python train.py --arch="dit" --model="class-conditioned image flow-matching model" --targets=["light from"] --cond_dropout=0.2 --qk_norm=false --inner_norm=false --patch_size=[4, 4] --layers=6 --width=256 --max_steps=16000 --batch_size=256 --final_lr_fraction=0.01
Rows from block 2, named by matrix and row number. Rows with one number belong to one neuron. Each number is 500 + 25 x the weight over its row's rms, rounded and kept within 0 to 999. All counts start at 0. Numbers have three digits each.
# fc1: MLP up (model.blocks.2.mlp.fc1.weight, 1024x256), inputs 128-255
# fc2: MLP down (model.blocks.2.mlp.fc2.weight, 256x1024, transposed), outputs 128-255
fc1.95:493510498544496488491496496551499522542473474529512508513506481519520495501498444468497502519525519567487514514507447481535479512488470495484504512498474478480493489501516499472519516510508488563466518527487535500494503482496505480498490473525518515488486482499509515437478509501486464499512481489556507507508490493487525565488506422564529533514488484497531518503526502506480468532514
fc2.95:496478465542467490501486517522476497523511504546488499469509502481508497526494504462511514507468488437511524496497478506548464501463498484484470471545522489533502520472496483470520509454488492516476459481459473548515477462488494474499492508520476526476479519528477507496486451488519524492451503505487487502510494542474500530485472432475492542509515526508501520476497485553474489476515
fc1.96:430489554507488502522488514497502532466506545481522476516510493500466491513523462511503488528523501528518523523446486456502503508455485481498514472522494528536476479478458455458481512501445498492473483509461512476523503495512530477559509481506517480494504495536461508528506484494497488501496483508455459522502457474472515529499456483452513499464495508476479507469470501517501471508437
fc2.96:467473502491503481523482495562496481507483499481507487521492518477489465504462451489558491451485526520528461502533514491519558483498532499530471513510462465466553506524479511504468518490495508484479512525538513475519477546526477506474499551501503505571507501512471531508528499473494455466553544488492457468488529527492482493498448525483531481517492519491493526492518470524510567499510
fc1.97:477483548524508468495529487480501481518523516466510499488524490499499495481520492480511521532522515462484501539467499492502509492481517503518497541503534506522491474479530510504498506499510520498541464496458455517489449497490507482495471510471494518480519478522490478416491476485482528520528486528492478488514471516540495430526479505488512478505512541527461510528489549502498510515503
fc2.97:508497520511508499508466496470504461487555513487517491496476500459500524517478536535488520495471537457498519465490464488514501468507504436506472446516503490485472499518565534513539527503526502503518505489497456501529487517528469537524531480492511508470524410499516512520539493517506551538506475469470463520515524511515545518498457470506477535500466497500487510490516449499495491523482
fc1.98:484504524475495525508510487531532481479486479497519449528471528528529482517491496478481432551487480510527547482526491475509532578514491460505528496527512499509523491458511497502530487513550498510475505485532522492526552478516490500517503497481536532512498476483498525478507485462472469502480531518496462516488471471505492524485467486477500474505527534533516502526548516495533470497499
fc2.98:485455496539525451478486490501544491525507451493508465512513496506509503519454470494512447442483536488472507492513472507545529527524502507533545518509484499536502494480465517495513526491499538506476465492477461491530550493479462500489469473461534469545478499490513531492496477542509481449518554460440534495508563536530515534506492495466475493493437503469518488522533537530511497517482
fc1.99:496470507475533490432511476473525497445483451509490511524483542508514485468509511484503512523501498504474493516456519546537540487472461507463446521518506530470488469541503482466498483483505476465514524463480528489482490480456530526451478488514463543493486483508476510526533544494507531488466502470527481520481454502523516492519490504512491487526507517433469500494543501488498506509520
fc2.99:516489487479546516555519486527561518472533472490488482473514485496526483498490488518489479518488488551512535493508482502499496466533501518479547497497525473534522512471469486492519561474513482446468491458492489481461481510502498487482493466518451537509471518501475500520522488515493421523475476507524524479490509496468518486502483535489515459507510507518530505478541495520498480485500
fc1.100:514457446490480539492490522504533510463446506452563500462505546506493471524518515486451469454543561470531478527567495511517487503500516420497508522466503498470478497484537524445462520520523500527485503500509511532532510488488478516512484503499487501528513521491487456474494474506461480487490536519520526527481490482504476483515508470506505492496545479458484528511492501517518527501557
fc2.100:510435509525516548532491525499467491488519462473481535479528485555508485508487492506508479469476487454477498485531493492497533469514501511474513524498532480504508510514544453543471543480523498483590524523486462516501475486514525484535488488490484525511504518549480506535460475474515550520505525463514505496487493486509496546524490487488507507515505506461497550471521498479583496542540
fc1.101:482490517515474510481517528522425528501434478511532489525487538472523536494502480492507544525528531521508525525488540526448516507558446497527519484516487522508479497517520506506501515456541488536495482559503510525452538481490517497497490531481510498516478474478460517464519524466486442505528482491490518490491481527499489497546503492453517501519500494463506507507501508507509481470521
fc2.101:504504458457484508509509517537445479467487515524472540481493510480475481503462512498511486513479502476497529491512516504512491524493508488495496455522501519480504458515495494506487522477470550499539532554491487476476483470499487469467486540565507441496508523485504464536473497514511499482507459521516512529534529520495500534517515500512516463492493493508493503466454516442531510542546
fc1.102:474502513515483485468515481523497496479518461558501491468501478527497518501522509495502451537515519474460517526481501481449496518449534500514517541489468532461490440539510485496505503469507512508487464445490487452506525543505513499493509501465523490521508490518555490515505531468489531507497511464529527513512465513532510512502588484544489493512519481512511505502485471488494519547518
fc2.102:490470445505511487526498473494511544502475492524509463472535475496489486500493515504495511511501466473484484486499524490475490581476512482494532483515531516462502465476501585503491535534508516514500504501536566471463503547537518504535481499505490473497556514548518520465477495497512507554487517498477488542516480492509498496456553523501494493489518510525522501476497471469483513515487
fc1.103:448542513464467515487497507525470497497486531506472505465534531476508461495456510475494502539543473448526481484478492545464504524470529514497543490500509520487500518490521484528510482502494524504499479508499481478541472517462531508533529489492503522497514488493498459564513492479491500482502480575521494520505473486475513489522436539557478447508498526437486521524456478528494525488506
fc2.103:534470472515488423518493504494492502500466509503464492528502469475485463486493464509473541464538509476485502526507444514512496436510483485519566519462491535478471508522488531544499537480483493512501510486496459552499472522512492504513513540467512502485487533482483429530505498494471496488528537490489506457530498494520494516510432474509477527512511527589466527493467485469474510489500
fc1.104:499479546488539479515461517522503486494500504511513489567536501482501501458507469464465482540484468543474541531469496470504529492517524502518500538490503473523529471470516474471479470501524492531522508449527526471485477512491521499517478525536466512498499485537543434524508448474488505534457497529481508473491479516485505547478506555481483504508507527483509536478476550479479484529511
fc2.104:483442487516505528524477465473505442520503505497525521488482469452499447488486518490488551511468507487539467520512491479481495542492492501495516515488445513523514501475520546501503466496512480511488503469530474510521488495484503470453479484487479535486471494499492463543503472495499504502493510446507512521441469515455514497520533467525496490483471516552539482485480487506469511521513
fc1.105:489486520427506517492518486489462501531472508493519486458508524507521483502472492502484491505536483506531469527504542519507483545484507495477547525482457490486479446484463503505540516483540533509502503483479484505470485526494496540484481509528477504489463498488442485510515477505517546490518457518473494548494420480525507488512477467503501540492506505486440504507528511485490525541535
fc2.105:506509545511473501464524487523469499518557508468515496462479466481531520526524483481505488509520497521474517546498528473504509485512498504503504488478476504497508527500501502508513498506516562470531497515487473475486532478491483511470468494502484483532493506473459531496475481524517485532524444507507510438506503469523444487505465464461491493507489500487552513473478518483483450503492
fc1.106:542507471523474503546510506500466471523476492547518498479481505531514466503516472508489466544490455493510453476474527488522500518548515506525500492515493524514493516471473488473509504501482483503503505531513496525544492494506474500507505480517464539508545496533474500477537509538478518485488504485524533520515494510508532521487514483540482520501491491453523433507485493545510477537485
fc2.106:531502528488501482535514516463500504487453507503497468538520488494465489529523541471483536446511525504497575483510504529487470507479499522494527501508493476531514510517472487499494493488517476490476492552487485480506496538501526519497514529500450449500534492452498517491544504508491483469493491551484491501497471495495502523535471487519527533520465481539479574512531479447513497533548
fc1.107:543483509507511514506521491523496467512541486498513524474514501499460516500505430510519507553487496488484481472472480471526489525470481469515499442504506504472497508524442525506489528477538518531527496484452537497494478496497495532520480503514474521515484468527501480496481499485454447502466492468495485512487463502499475478495475527491433516504468488480471487480470464496494537485478
fc2.107:485509492499505503494513512515493472494485517532493507491515511471497544473535480479492478506476505481488529470543534515515486472481496500521531505505441496510487547498478481496516471515534507507490510505502454512553489555453507513514542493481442472514483546503469508513500527502511460522510523521446506427516508532474450492481535505461490508485503519485480473445502493526509509478464
fc1.108:483495459475523505490531519530529477477479525530451504505545507520527502493496488521495533520518513527470480513484463518499569478502508492452512541545471488518483467566482490500515444501498518547480499537459488532482458510491490492513521492502513523520476508531487498494500529444492509476465531483484508512481504517478497511577502478461506510470519496507474515458494478501482507501499
fc2.108:467513519506524531528500461491424484493535499512528501502492455531512484524493503506488441513499490486513512500516465481547481505520519505474492498501512514481450489492512501497558477499518544518517517503504473561483542524495511461531524489471497536483501542476450528471519482458471509521444518486499483487474535457485521497486463489535480490510550519503534491499471502523523498519519
fc1.109:477477478493495524450549487544468491493484506489504497501509498514481493474511509483454533525464483510516534479486493462450479495498488476497510515515508508522480506508493493485496459508479528492517502500479527479528484490555491562457511494539551505517534453515524457509498487485500512484500475494519509524500486475495480487522511509513570496526527577508509496456517517522483527479487
fc2.109:487501541532509491464505505478477487513433495521532471475460519502477505487519524461504537501484529474488505498517489497461494543488467501504544504472489506501467501484498486480525533493476525531470517484506532502528472532495510495517483502513487552497540478502502516511425517508468499534519481512513527518455517482501441473503481468475510517503508444463497501504510498480492515512479
fc1.110:487483458502484513487542513525503533497469531479508496508527492513547522518439537478529496503532494535532507535535498507541520511503514532502512475514502485524509434532517491485508511487488549523506555504510541472501525460478508494449487470504529494489489427495532532507516487517489467472480486495510516528493485531520453504517526502512515461510502564527501533468476491506510506478509
fc2.110:512523526516500485488503448489450485493538503483476502496526499459505522526510494495515474498508499475463531483505493503506535449518476498509514501467573463529514565503478516513525495492523529510508452495495450524517531548516514496519486527514494525483517541491520466486445491514524496479483504499515515471518506531481481500463550494476535506528522463490513492481490543519498524532516
fc1.111:461461451549467478480491513516463496491483499479517551497478511490485510501497484498476472523495501534428487502470503513461511480456481512498476514511496503508489483469539496471443517458498512534503517507513500500549504497481482470514487515523486491535493469492485531556483486506478487531512551543468508505489480493540508519504484507512514476497477514513550500469530509486482498527530
fc2.111:470505491499497544496486496504511560502504537432515508501496541498472453519519463518475503555517501453521519476511484506505475470520520472536508501494546458526483447459516464498466493519498491479485526529523548507517468544467509461482496515513462487470494531540487485517496524526520485497506493507494495515501503445474503509510503499484476508498503493494517542559454520481476515497518
fc1.112:464500511522492464501516497509471481460527488496478476485496502523517502476499499459490516493508481524509507502475485491488498549498550461517501476496461523489524446489481490505487525497465469498498501504504478480520486568468527501476508509457454489521461501514487497461529494488460533528529505442532491487532447497505483521496500506499499479473511514497457530490536454485526545500493
fc2.112:510507531489500450495503497517517496479504522475527460483484522494499483491482496561503491546518495485462516468516534492502499508501480500480487482458500554541506480492534535512500519477518490510492465518519518474494483543544530494498485470497470524498550473518494524456532476524494501529518500514520524513567480475558499476514531512513515513464497476552513516486524465462480529471525
fc1.113:487486500500532492475532470528487485516490482515527499524457512488537470479510509456484498505503525500478495508480575484502529522478483503472460537487483545493518456529499490429527501497482487511510532516495510493489485509475462498470453514522495505500486498506506499492537480511419481480490497452553512499476456506480507491513471525503471488522497525475483485492521552502488543455502
fc2.113:449474479482576542522480493506526478488480462526463496480516487493506475508494528502485522521491517498486496516482490543509495487518459509462508541523516515499483502481520479468498519462475510491508508448469486461501466471542483476484495495491522482504491516499452511535562470472472521516498490515507484519508494501510503486476501507511499523455509518511543503493491478492485476526483
fc1.114:539523498523530484480499490521523515469490483504547503518524504486509489474518522474465492473532524497451463461484514505489496520486491484500520482461439454481512491488478496509502487488528526565493465489467504507514530492556503541516500540469514529486497520476485494507498457477516479561470490539511526522498500491489515512493495511466521487505505518488508503512496518515464515516489
fc2.114:503504518511516474513517492497489476471466492519527507523479507456474448493524524492504463522502488513472517502556519498512474522485550503501499585471563479468506459479543484512522502530489523497507491499521478503508500492473500472492514487493467513504460486551426494479514509475497493511469558511494524516489519518498516529496511521495509510520529498522462486504524488486464501546542
fc1.115:525474511509488490493488520530479512531507512489465446474504499493531559543502569525498495451521505517510503479505523478524465510500463532510471499474530512507458543515453526551540473474490509488475488499493511513480512555515504479496499478476487506466488489505506487504502486534496518490451480518502501520480503508465512489501537512466476494497496484515523505477487529434520468513472
fc2.115:503522467471485508487518525515481493487483556509516435505473484516537516482537596484516493485518524495489501507459482498521493501542498513509518494491510494533523527560484499458425534514483532493488464502482490484512503494506499529474505484511530499480551498516533508493487497498536449492445503481486497495479524511465474463511486504487499513557509463516472525474533482526494503496510
fc1.116:502503504506512451514494490505520505462457496524522501521517514504528470508527494462486487513506491550531523513504522495485525494479514514500482541526534522500527483500482528505506445464555529477498461513493477489536465510508497523484506517526480510526528478449480483456521479479521563501485526499524452525546518514502505442503515504489477492523466530501495496466485489490463478515484
fc2.116:491505487485475517506459519498521482472526483511505507459498492488531464508505533486500467540518519496487507516503480476474536488550510509509489519505503504520488478542528485487520473508496474500521538470538479438515483514525492506486457526547549517521527487485510493508492501499488509474475494470493471489531476528515466498517492512505479491486507518556519484521488509536514521483476
fc1.117:497483497478532480505522511507545476464494464478533456528431527520507492479493530508482463485475540501490470522451500522542503535541502502531514526511515475503491523466461508495484475458528512533515488501485548457542547499492522502493449524515500557519474524496478474508529491504547502529523447526465501503496505486519495508491523519472501488526500482465499460503497501482559518495499
fc2.117:491508502496519496483498519472514515496515470513515428535482482505504498464460529465532453460503513510475428555536470501528493500477505482489521534471479497511498521531513510510489504541506505523486469502482546516534494480501504497477494515497484468509543535492496502488469536460488482475511573503525485501510464483478528512504469517476519476533544520489480490502513470516535514508487
fc1.118:482523503524501484502488520529487491491476510493469511461515540544510520512464506464489522493503467486470482466488514489520524455473529518473489530528473510456498492526502473474529496488550510514529497550475493513445462510487528561529484515514511473471498528510503500499535526508501492470467466498506518541450540502518528481509503516481503546442497479441542501478478555481536498488510
fc2.118:505489488549502497537522504488508523516507516483540541484530495498511439496522478454496524464485513476487517474445476519513491478528510455534522534485498497497517488519485510498512515485489465527495519469480509482474526525504479584528499542457519539476494516490496510471541486552474565518495503528524485528518561475452497484509534503479512520465492544490484480562497504497500481462467
fc1.119:471479458450508500507590485474462510523525460486492483486529543537525484518500467509505479540522501527452485501508503501526468552507506473492551508483507506525503465531462499524508516494484554526500481479499523487502470527507515523487472514470492486491437501503516495486562480469456547503497464507467510515462431454491503494513500540514486527479521511503495487484524518486445487498515
fc2.119:480548507491540517487484516505472477518530506489495496482499502470492502530495481508515501482493462521537484519537506479488537508480486489471565483482464516492494511463507470486509511533492537500529528463494457487519491508511447501514490475549494506532488508518554529480488537514442476483511474498536536481496482543481537518487524498505494508471506493509467569445515519466506526490520
fc1.120:489482490537473498520477517490509481474487516482491506477504518507548498500511477505493500498474501505534525544467468519482495490491475508510548493477566493483487482534470513508516501499575484496522526479506469530444470507500535508494492525522499515466543520498523479547505474474512515492451542470517473553509470490547514523527513503496489526493514519506506519485513509481487467525477
fc2.120:454500488490485512500526537508502480468494503477513467499481468495485486504496521496504470496507489513484490515493460463512495523495496520519517445541495474502546489481533475453527515503573489482499541438477501524456517486519467543521520507515504538509540472517504471482498544489508501495471512490500500467473491475551532502508532508471497493505491523503514490496526492511505504486508
fc1.121:458505428541528444482503526514507503459465467470513515489501517514488541528519488507504496528495512464489485560449516492487508501525491521492503506469497525476457538488492518487475534511487520555464447496503472486505459537505500501513485490527546515469511506469432502516485469515485505468485476515494492505484452540479511489533471485497489494518448486489508429471483481522475506506497
fc2.121:461483494529504483480508490487451488498493518496494508461483533539512516469528493474511487519541478537514500502532499526477489483510519549536512508522525507459519544464506474540527504503474484513495544488504537480457493480504505496464496485482496541483534494537507475544484503483530469474493508488517512492486517484508493484481522501486513517530458495527486479506501518512473481486493
fc1.122:466503471512447505537510530519478514499477488510520583498440536492511445485495476519503537500493516528530483487513545493489502514503473490520501473464470492483464532500550477516507515516477527470523479515471505494492513506480533470493499552486500495479499524524506507476444463509493501532519510459504509510494517448498469550458468527533502482485500523458528476486483519537516541457496
fc2.122:486501450514502460534491507476528506440459517538511552522494523506474465524436465521493522518523505508520520533517480549475530493481507501504506516469522520495521552483518499502502475492490490492477510497516484484543493504471465516495517490469473473510499523483459485493539518524516469511506507482510507538507497486509530531512460525507519466494520519539525450555474485475476504472470
fc1.123:531518497529536468471564523474504508518494496489520490462511506511500503487498490473502521494500437537544492480473462467490516574492544495490564498486504476474526449544454496503499493489509443511484475527522512482462483500501513464458437528494495516513463476509461478505503511494502512482543518486513473511468487500500496502511492473511516516511490500470503467442526540488485513534487
fc2.123:505508531525550491544473520508461489496482524524524467525482526494535462528528487488506488504520507492459488490492481460498466535536524512487476485460493473496527500530529529505505538523487469500493494539515549462485510544504463431461475465489479510570468473487501514506520513483499501500532543462496528503507471478480496500496542505521506505505535484484490528488534477482503469504536
fc1.126:515517474515487527515503513503524469512534462524518533512511499547533483436475482477554491474459535488513552479473506474515511533472485531532503510494524519504504524519455528492487521523506497487505479544508524481521516519546527473472551501498479569538490482489475478461501473480523554513472506503518503498465503449511536485516518520528543528545458541504486502516467499535471523509469
fc2.126:505488508495471486531509492522503490464557511479514526488529498509476469530458485480511494506494507474487490504538489493445498467515515514469512490474489540495456458520468482480488501466518494462514504508482476480491468445494524519483479509516475511513574547554519477479470524480511528519471515496490484512522509504446474525518505504504519483486524505513506452531496484483514508503522
fc1.127:478516493505477525465485519472524502514499500504465521487530545511502455469493541493495488536478499529506542491490501533453516524444479493464481471493507512508504471520497499472487492495496475486515500520519506501489466470564483529520484530532479557486506487504472507487520456519508489453494525500533466517479431503497452513507448531541542529486498501532497506463461516495488527486509
fc2.127:469499521482502531495550555514535532501521555498516445481487513493485528511498466493529491526461511505492452521497532507497501518465472504500499534443533514481494456533508484532517517543515511494497441507466478502505520478528512509509476461526505453492523559490501468499491517509516503504510536531517501481483482531530487482514494478478516497559517479503500521498507493512474519478513
fc1.128:512496514517511483466496498524462474480436486480525478540482514534518499532486505432506510511521527500485512508484486511487500486524483484481528495485482510533544544509501516475493496478514488515491457508533527504492520545520499509505494450516549489523529450474483517511521509475520539496493484480498500511520473489481510502502514491509495504495508496461503481479542506449495488499483
fc2.128:474507508504481486474495499489515484527526535511479519526495499499458524481490515498499537537486466493503460503501514493462479484555511504517464473490512492526476541500533518542526503469493542504470437494495466492506531494513464529498470464459530512522478502478507456491475522517548500522461504556542504471468475466488526529558472499500466456488508504471538496523466488535481500474486
fc1.129:476484495499509517506508506503451573466523518540496480498517480480518506495468462529519529476524474480499494484442537503521495493507529493467496483457514493497495482499470537515493455499522493442491505487480496474458462556499499544492486526532510539493465466515444459556484531484512471505488509514471473502515486456509478493474518508489481508505501487472451481493532486504490513456522
fc2.129:486494513474517531519493494493494478521533496514469493551491512448519533472515511493520537498461512500492520492487470528510498464494508456527487499499479462462537484528508457510529475480505488492472497485505491459509516495463545535536507493479468502481488514459487474472513504460513497493519510541511482534513487494515516519463485453511470480483502463543484521482526489490489540526502
fc1.130:490496510448490486506521492481516505481492512507492493467471482507486500514471509456561482519526518472488495502523496534525484506498534524485498460509519479513509467529489496478488520469529484539489481508517536537484567505489484533470488507496450503485512496499462488466503537566460493486456478482524504534509470519497505493555477510501511488485521531511529494519508513513521526532527
fc2.130:526506533506540492529467526472536506478471482526530549518506516475468508487487501469483556508472520500481506504496499486498463511473455486551507541523484482535532561513515511517527492511519481498530466501509501508466523495503564532546501475529514501460499480513533524513486490495482515518490514490515504528502506534508509502500494473489517491500485485480522479511521548495470509505522
fc1.131:523509445493515511491459497528478531456540499504560526452490492492517535513452538489509509486495493475467502483546508489518526439510526522525537478505482513457493460528517487515480513510509510576530521452512493523475493544490434489552510515471481481473496432477472513502495524526475533516506488511513493519490519530505521500525498488510521464441501549515499537512469542471505516490512
fc2.131:513536507502561482494463504523503501460526527495489545510488521495484514482467497510490517515506504518542513481525510509452501556539475532470466512491499547534480518497483540522500537525493499461487479511475517507490479472488510518484526492491492460506498556522512568481464481479488456495462518539501531491504510504501505504493508470535545527504484491521494542507501491540493499494520
fc1.132:509505516515550469503521510526534545495505502478483500485477477537482512484453473481528469483491480474465503509496499505464543511562512506491521505498508492524498468537505470493486477509444454467549486511451504485493515475516509486498469466496509527521549535497531507404490480516496485511458460495505487469529504490470487486531490471487491497481488532502525522520464507528528500506462
fc2.132:526494558498487510494520532526536461495517492471512484468487435500479518510510500507528506517481479502483488470508541507510505482479509530525500518536520493476534516557514494480531512538544531528550515494506529530503516496501481480510521520503494486506472457521504540482510480530481515471475489498538536517480478460522481513522493474508481469446525494508499523493568495486502499512488
fc1.133:467469494541516474492505496508513525499524497468512488491515490507498564461470523485524490502510519497502511478501523498479518558502506521451470503516520508513489499493484467502474515525528535543484469465458479531492534556497509479494491521502525481470537470520497476482496463530490523459503482493482508510488491536498496528534488519522484519514488496521527463457493482491465491527492
fc2.133:512499513481494478520501501472508515492440514530498472508500512525546478521461487504536503450502500473537530531451462525493518513522516555499530470485541513477484484516526528517431498502500471518502526506528484529521485524471489484462519535496501500493512489512541514487505535472509477492503515477484490502481544517489435509516511524512522537549426483538478540499493494472499513528530
fc1.134:460504501472506478503498504542515485482517488526501526508483526519518470487480498535468465501505492494456522501504558531490462483485449489490455499508521504527496487481487466475534470493495519546498494463493512515543493538529510539498513447468479505504527488476514518468526454529487510508470501470493518528511501463510498506517516531498492490504530497486527501537512411512497470451495
fc2.134:485494477446467490445532486496503532526489493424520509475521480491457528510477502520506547476506480532556484486546515524500500530500491493534474529521484501514491497460491480495490486489513523539501481473487487510546482519484508534516500499511466531471541469495473515501498513501514491467496441523504487510524480527491498510500469463508509465479488496527474501501512539492504480513506
fc1.136:532479479435475518524510510489478515507483475513496496475501483503505496516496480511471479549521485462447498509512526442542513520479484507501495484526492501476549466510505486464514506465514516524499492483485497495507468503499499533572488487553498517449495522472487493504556487491517449513484513502539502529490489492518493500542510503518461507466496486521505471480521474493504498540511
fc2.136:516506530481513512491486500526524460513535480481529545487517493459529502555513476524524512491505504477524501478481498501531493494476453501503453504511461503536518497508499563499534497478510511520508510520506450505495489502482490548547480535485508536515512512498475459508549467498507535462535518492506498494464496487528476484507496494463505530506509518474512457491540488514509450491488
fc1.137:483477504510504481544464471476534519480457529537464542511491508505500448473491512529493495512451529538498494491511527495534505458521520523478505480487484467524487490495482480544477488531533498517484454454528504483498498459515495496496475484479535509474459528481472480503487503483490492475527542478497458504533471494502486465509457513496503505551526533520487508495509460526503477552502
fc2.137:492514478483460497485477548467493484515503471486521500455502524475476454452521472477467490508483492517520490521466498499506478525543489524493435520508477537549513518522520549505548525494517508512481505487505491523503526481484492515494461488480540477498554484496505534487527515499459499506524527493543476522537535488534509491503486488486485510517469499534531532538532468529441496497480
fc1.138:479470508522452516515491526459512497461449491511472495471518503510462467495504470508519494448486508478495535489527505510499467492464508462531494495549507511510509449541488495526527499482526486524547508502478524465515428518449480506465508474509497493474521519500503486514519484510518510478538490498501498503482502476530509517533447525484512493510528492487489517499496514566551519518547
fc2.138:446488504464486501527503546501498492475476497511461478480516520512537472485523470477514537478537489481486476476485537506490504482492481518479501490459497520488507493518477498488463533470457499512509505499508501528486473524487471525520513542556508538503495464477471510514514505515461487478548532456504506539473542484484552476511435464493524499478510479517476450499509472488440488518506
fc1.139:471476482499493512524488548508529472516499479493511474503470488495499491482482513474470468510518450498521485553482511487501458506492459484520510502473516539523481510547502480492511495540521460500489474494571497514523502525513540477504482531518540503515500476484513489500459498503526469475564487481440516508516496490433528466511489490450476530515491486443538527519491549517497504472497
fc2.139:478478529491478466518531485514493510475508472513506477494473494460527492489508530518551454467519492503511482541535519507528488509502481526467498493499536511503548485498526494498482500498493500447473455520511496494518457509533510480530485527534489507482473503465480524518443473515497454486481555528488495486488512511493489497509456491474518435452504543510500486515538502516458514493522
fc1.140:515450549491461476468490529520537528523485482509472514463523500513496506480524501487537477496525503455502493494481512499508509480506434482483530529497467511541502480477479468547567503522476447500506490487525496511537492530510552489525480487523457504491496510519528450469467481521508489481464471515492501515494521503524529467521492487508491475489529540504535507480505504536483482499504
fc2.140:488515494512486527480484481527513498450479486507549498493493529483493493498519477478514461494474494494507533491521482489491469442458525533502492474512507525479526535483473506480522492497499455467487463508520532513525485487486477498480489512537505494499517532476500476461537459491477469530504530490462506518489538520495525521511462487474525530524509510470540511512484440467510485524510
fc1.141:523483513501539501526530480513474551489497514513502461493509513514518484498488531506506473504535496489505506501496497453508436508497471511562479514506499484503462487468528485463494520484494498497456522518499486479461461475513476505571510502509482502511528520495493511456508511512511485523505503543528523515495521494501488508484474503520516462502490521535509456448508522541496493539495
fc2.141:472500500495531515516511518474480473491506456503512494534524496500485506525477518501535496509518469463495501513513540481518521522504500513521470497517503484500533472507542483529517499475520511509545477527528521490525488478480468506472528499513481480523470469491494532523491462444497522496489508504444462494463464511507534502498485506509508479522506515497514485453541462487519518498571
fc1.142:485492473533482494485509492476466469448512480531493490502511525516563471499502502519501484510503498504505459445490492473484514539498490516499522534508474529492531483479512475478520500494539483548490473519457484499445482516532471500423504522499515460462461520538515516556504550555544514488479472498506505542506485467518475503494504477538504535494522498482532456477528492494496514485524
fc2.142:512472485492502465524473500561457490464500518481506513470476513502466493451492495499515555558508492494487532482513465524514486473493526505516550491508521527498471485504486534480506444500521453540510529468504501502468504506501494506431530495484481441482520548525504510509512480543490518506480487494493488479492478474495516539510515478464496499487496518495495476536532492469528512512530
fc1.143:543515496500537501496487492512548541488459504504542511456510541494530500516512526449500518553495505508519449519495521470522485507524504508513504473462486489522501504531456523515524504496510508485485489508592515537504470477501468525469530418487560520522515499520498447490531524470527508514479505496505484487431493462500531486501479527500542535512549505489464478511522502509491521479474
fc2.143:514507461503506476504476504494494516456498460527499500533483499494514456497470506485501458463516501497491553503467498479517513478466519475490515483496524508517510501516449484480472503515489460505477528510534529502489449531520492520471516590515504468516546553485524449500502479468505511498491506476486515521532514503475513483488510535512548493524402478482473515549459528446503469485490
fc1.144:473493516489524534483483530541486493493515491489528488493492481490522514434507510500519509487509531485526536478471515488499535509504515494487475550515490481478497530500495454492473496506495510528482468469475484490486491583493524462508465462483512503469485515456502506464524492507511476476493465506527493507457495482484518466517481500487447495472497495447562504491497500443521501482533
fc2.144:519507512534479474560461463499507486511503499522564568496478488514534524501471473553482494536512495429477485499514506518474479514496497530469492488525480515500471482494531525471503493530473491506497504505483477505515500482492486551487486467496493534484563527523514492522532496495503491508489486472490499526532450520509480501497492502509459548488517462511511502508530517552511453506513
fc1.145:507472530536518499496485485539522475503523476501570528432502500498518511496503511517497509455505496473497469487511480470546521471451479514489514512490509495443470442507568527512499507489535526544491524466499527525474467512497443483488504504444517457519543505503493499495532498491485459509542540499538461509503493498480505490505505525532524523503521480479517537534526471514493497511472
fc2.145:519470511474494466516511517475517490509525507519500529508501533512485521485495490503523466545514506555483533470474508475428540514526523504510508471529504511484499544530509483484466468539475513499463484473496492496481457511501502500505490518503523495561556480503517475483494523494524475495526543522533510467517511530483465486445526522510524485474469531497512455516493547487494513478470
fc1.146:496498466514470487470501461513506493521471487470503504455528532515502499483500506497462521518513518490494530517524451504484472442510524519535519514480481477459472465498539508507515512491537473498491505515541456527450501484500498534536464508508543527511470506525493494446514502519501557521438502444502450495480527497523498536493535514509465515497512481471494499483497502463527507509525
fc2.146:489497486511522504522520557469494480475446461482545505490504489466506548503473546507488482498519532473488479511458469541508529508508488497525518478535509495445524458496548510489534461482516516510555531474533496513485509475497499448523453501491517481478484468509510498452493508520496513521484485491490491498500459474492537534529513546529507518480512530529473524529530536446506563507459
fc1.147:537498516478457544499513550514500464502537493512501471481499476501510493547488516500476478533483486508492488521488524446491463524508508483488540492494532509519511467497485490481542487509500512498533465428506514526494467500504509485545493509483456481484536453494484503497538488495502523566500510471540457514518492475547471503507541490495533498528486529511503470517490487474483524540505
fc2.147:477499516506516516494494511496529494546540482534520529456498474494537509485494469507506488583486474471477442537509481528539515479490495469483539493532565479526531465493489527431502493490466476483486455550508490495486559490483511495525520496491504466483506484496530464481502486507479492493531503502503526483485468519497493472497501489495484523529505494511522500456507478494511541507503
fc1.148:504496466492474471528541524517499498537519477483487527474502529499539527437525445490505478490505524499517532505489523506466481541508478459499477513502503533513505443503495484501489503528493455512515533457519507445546509514482461537497486504524465512532524473547523474493505447505462513520531522502488493490457519473457510485552464531514519497530522504525495500475557493470469450518537
fc2.148:473502490500500494557497504482518440526470477543483478480542492480503512496502452490529525469504462497516481523495527497480535478547516529505537512496410544519479498482519468514495511496506517556547472498531507486508505492509504493484466528531472520517514492484480492491498552490466467468560544513500534486522462509464514509479452493545523464529489534491459494454496543479507515484470
fc1.149:470499508519490453487522532520516503456517503504490512508491506510511520495497477526529522495536474523514516482479520499514468542447486499511523529531534474489522518491425523458498524533484472532485485513512490502531480498548533486513500465554514506537542488498480488509519457546496515501507473496488525544507515482533516516497449482527474524485492544530518515500502502486518531499530
fc2.149:502458532468485540456507540524484467511527472505447524502485512519511453451492535510486516495497537520522490476507515515486495492483511496488518510568477516491529484508448450466508496514486514485519529522500469499496482493466465524488528542520516513518481486501486465502504506486535505504522502505496496551515506476518492511489498482518489450489442538509501498523502475535520505485470